python train.py --mlp_ratio=2 --fused_qkv=false --init="trunc_normal_002" --learning_rate=0.0014 --adamw_lr_other_params=0.0016 --weight_decay=0.1
Rows from block 4 of a small autoregressive pixel model, named by matrix and row number. Rows with one number belong to one neuron. Each number is 500 + 25 x the weight over its row's rms, rounded and kept within 0 to 999. All counts start at 0. Numbers have three digits each. After the name is the row's rms in percent of the matrix's.
After each neuron's rows are labels from the 100 images, of 14976, where the neuron reaches its highest value: "strongest on" is what is common among them. Only what is clearly more common there than usual is listed. The data: coloured fractals of 300 iterated function systems on busy backdrops.
# fc1: MLP up (model.blocks.4.mlp.fc1.weight, 512x256), inputs 0-127
# fc2: MLP down (model.blocks.4.mlp.fc2.weight, 256x512, transposed), outputs 0-127

fc1.357 109:463495469477506509524493565472540459532478530472467509494511504510508501486457483517467485540533486480459503555511535460452499483470498542463498484517501526497500488529487460477482493513523470490525492493431486478540450452484506472494495525504508519502486484475449489487492516522460515546511474532481515526469509498467503491488506532512495505514505503481546506486516479457474491503503
fc2.357 102:490474546467478475496510507511510537484486467482485506487529433509481498522510490511479514486483466521541505491494479516499495481521485457549485522474494480500527529504484486525509499522519467495508563519518519504475515515466513495535560491497443506504478484449537533500472516481487488495495481484480496459466528525534494530527518541474462474522452452489487448489503487493493492489484
strongest on: dense

fc1.369 099:476480501488519518519513513476469533517487472486505535548477488540495533478550517483459506508507527491515509488509478490519518459530511459461474525496467493491531503539458488465501491510497536523508508488513489542535457521520492467511512514495502522478490473466448512488491502528531491462507488513492476479511482530531475550480518524484502500507498472486557481473494495556479510526468
fc2.369 110:521496522538456524511532444512490460492509540507494463486467509513470530520483516515526511573467462482510508499552528504507514496477527500506482498526515531488504478501535546503513477515544522495494465493476495503477497507492562482497501528490437484526495529521494476516530512445522433507488463465515503525461518470477504522512493533519444525493496491488509529517460482497509499495528
strongest on: dense

fc1.245 100:489499541504535561474546491465469498500461488503527453510500511486472538496513490488481519484507516518537463509482548472514487492498496472455525534469499514523479492485507496475517534505475493458434507491503455488503473512475519484506490537506514492536519489482481470442519525490495529487543468503535480531476497501497481556479531497519446481461523470541498510507515541493481496507499
fc2.245 100:471475522495511474523496525495521506500516489544501535479487463499512510472516489552536476526496508494462502453537481474494545500526437514558552453460515499488497492502519493475523491518502517528496496501504519498509536549514511499461479464488494508481494521555535485508478499506499485438452504464506491496512469467489481487514541479498525498497483498469472477538473482490509461547480
strongest on: dense

fc1.110 115:499516475514500496510471471515487482533481471510471512519491491477497510473543480483484524532473504518459476495491527524493508494428509527505510484472506530508500468473482510508468497473433470503573503522514464491470500536501482508506473492518485448457496497488508544526509493538512507480519442513492484459514471484509474490520528461509573480541537557496522469472508565519494506525495
fc2.110 101:489492529482535518517526503522465503475522514499492546467480460512473502483541502501526454514492459471510486477460469492514525512462549496505551530481506511451527539525474512487524494474467499521472496493488520493483528513522496517484494538493534494533456494510475490545482474557521513509549517528495555530479508482504487525525509506453545520509489459484478510496493508528450507531486
strongest on: black

fc1.15 103:545507438506496482507544533539525505534467473476502517453485502535486507501510480465519484525507500542526481550494516531472515500470524440486464495509531522456527477555506496490505487461526487463508497483493480490470483483503514461489517508493502476486502516499485483534517485498506500466472533516483497480499516504490507480450480508479512559494518448486462485491466503461470570527509
fc2.15 105:495483502524509546460514518494497532499517484472496501508532533466508503478467545515484455489502481487492504453466506521508525483508502463482501512469505530486538553532553539472543422509492533508519445504540500468480511472494508509492545487522504493499517476497511492462538479461457474497533477527502516494527497523532465470549508473525475451499501475535495517510517492563485483446483
strongest on: black

fc1.404 101:488522488485469446471517476476517482500539528525495488518452504508481500500454521523527529500501520520476479497512533540541513482534534516541496518507544509470511498481482488471511499471490488519479518548494478507510485469517519499492494489485524524533512489470499468519521490468521531495454446524492513502490494540490499551469534464490494459512515527489513516484527489527509495506462
fc2.404 104:525509527504455518531518488473509496458506480496484509473486484494471490519502478442506481478504447458525520491534473500488513497495475492480482515499491509529505530529504468491508507513514489498547531514468516503474514519440498499491493502499473509506467505470481507520468490562498512500485521500483497498484513520471500459499486532523507499471474511500554480491484521485509505498490
strongest on: dense

fc1.345 094:501529531496516516506432505534466506546505497480498508496504553499489505468480527488486484473524494485504536499495493506483525436507536488520535499510467487481515493471498515495557467455456460516491531479478517488528510526497501482507479473506545434504496546442531523484474551474484479488500490510478478514477460519526484493524483489510433509499530446498521504503519490521487455473483
fc2.345 100:493479503444515478489478531492495510488524456495503469521511493494475531502467494533524509503446497483504525477516476533497473498536494486468488447529495496534528497479513496508544543529530502460498456527523457539507505456497514505504499523478456484504485492477474462457502483497504494434532526537483519479508534527482474512498484475486502493486493537531505460486492477509531475456540
strongest on: dense; black

fc1.429 101:437494472492543508536509515485527530482479457514524480512485527510436479541473475456480487520492473506512497498488548470509536490499516485515524464491498456526439529450498492533525510472534509499532505472538471469481485473533538540482558518501512511508525492486529463486484515461510539488530483492499491480498486460503495490508490443490488481513473470503499466476494503492535486517511
fc2.429 095:515497520458470521513475528504475485507484500487494531482503486525527491471511500479491457497513514541543496460494518492487487508473449505484453478545543485478509496528508462471541460477465503538482528499487533528522478497522507494499481508477493459490493468499479494430498525506506520545488507498504514545503523486499505531485439548527496470480503508478469502494511537477506499507489
strongest on: black

fc1.443 112:514545512516503508492497490449544508501462525491516509459484499507482487540465523478484513473557490485537517519478512491495496480487535470501522491518524533482508523517501493538524484469516452512498535508559514496485466495509535491517501469525505484507504482465540448491491453488513546506524560514546542521539450495541462483473472506464494496481507484471518530512479525508507501502509
fc2.443 103:471493460510482491520459464526495507526541527485510530500517498524491518505490498511528529473477509510483491491524505495484506465487474473478489433487497511542508492500505534476491540484500530506494507438523479506521498486548491520474481552484469476463514526496475515503500510474523500577511467508492494482475528501523482506507518509525550485557501502511490467518519513470503510504490
strongest on: black

fc1.59 099:493513531478506522499517476501509467502480466520484527490491480492475445488488540497490479501513522525497513508522533462515532420450516495534530507487516491491464514506515490470504497468503521507502455472507481515465519448547511512523505536522511473449524518489526488542521540435483526485503496482462485518484531506514523465523520495500518508499509512502517484465521444511517493480513
fc2.59 104:505502508482501500457477514509480499479490542513499524531544531510486519507553445506516467478490497540506460501505498494551513534531504478515494513459530527513491478508502505507464509516530497450507491486516510489551501547508516478454502511495517518488479522500474495516511537515491438469492479490508494512483502495497534521415503506497523539484513542514514483488480482486498490504493
strongest on: black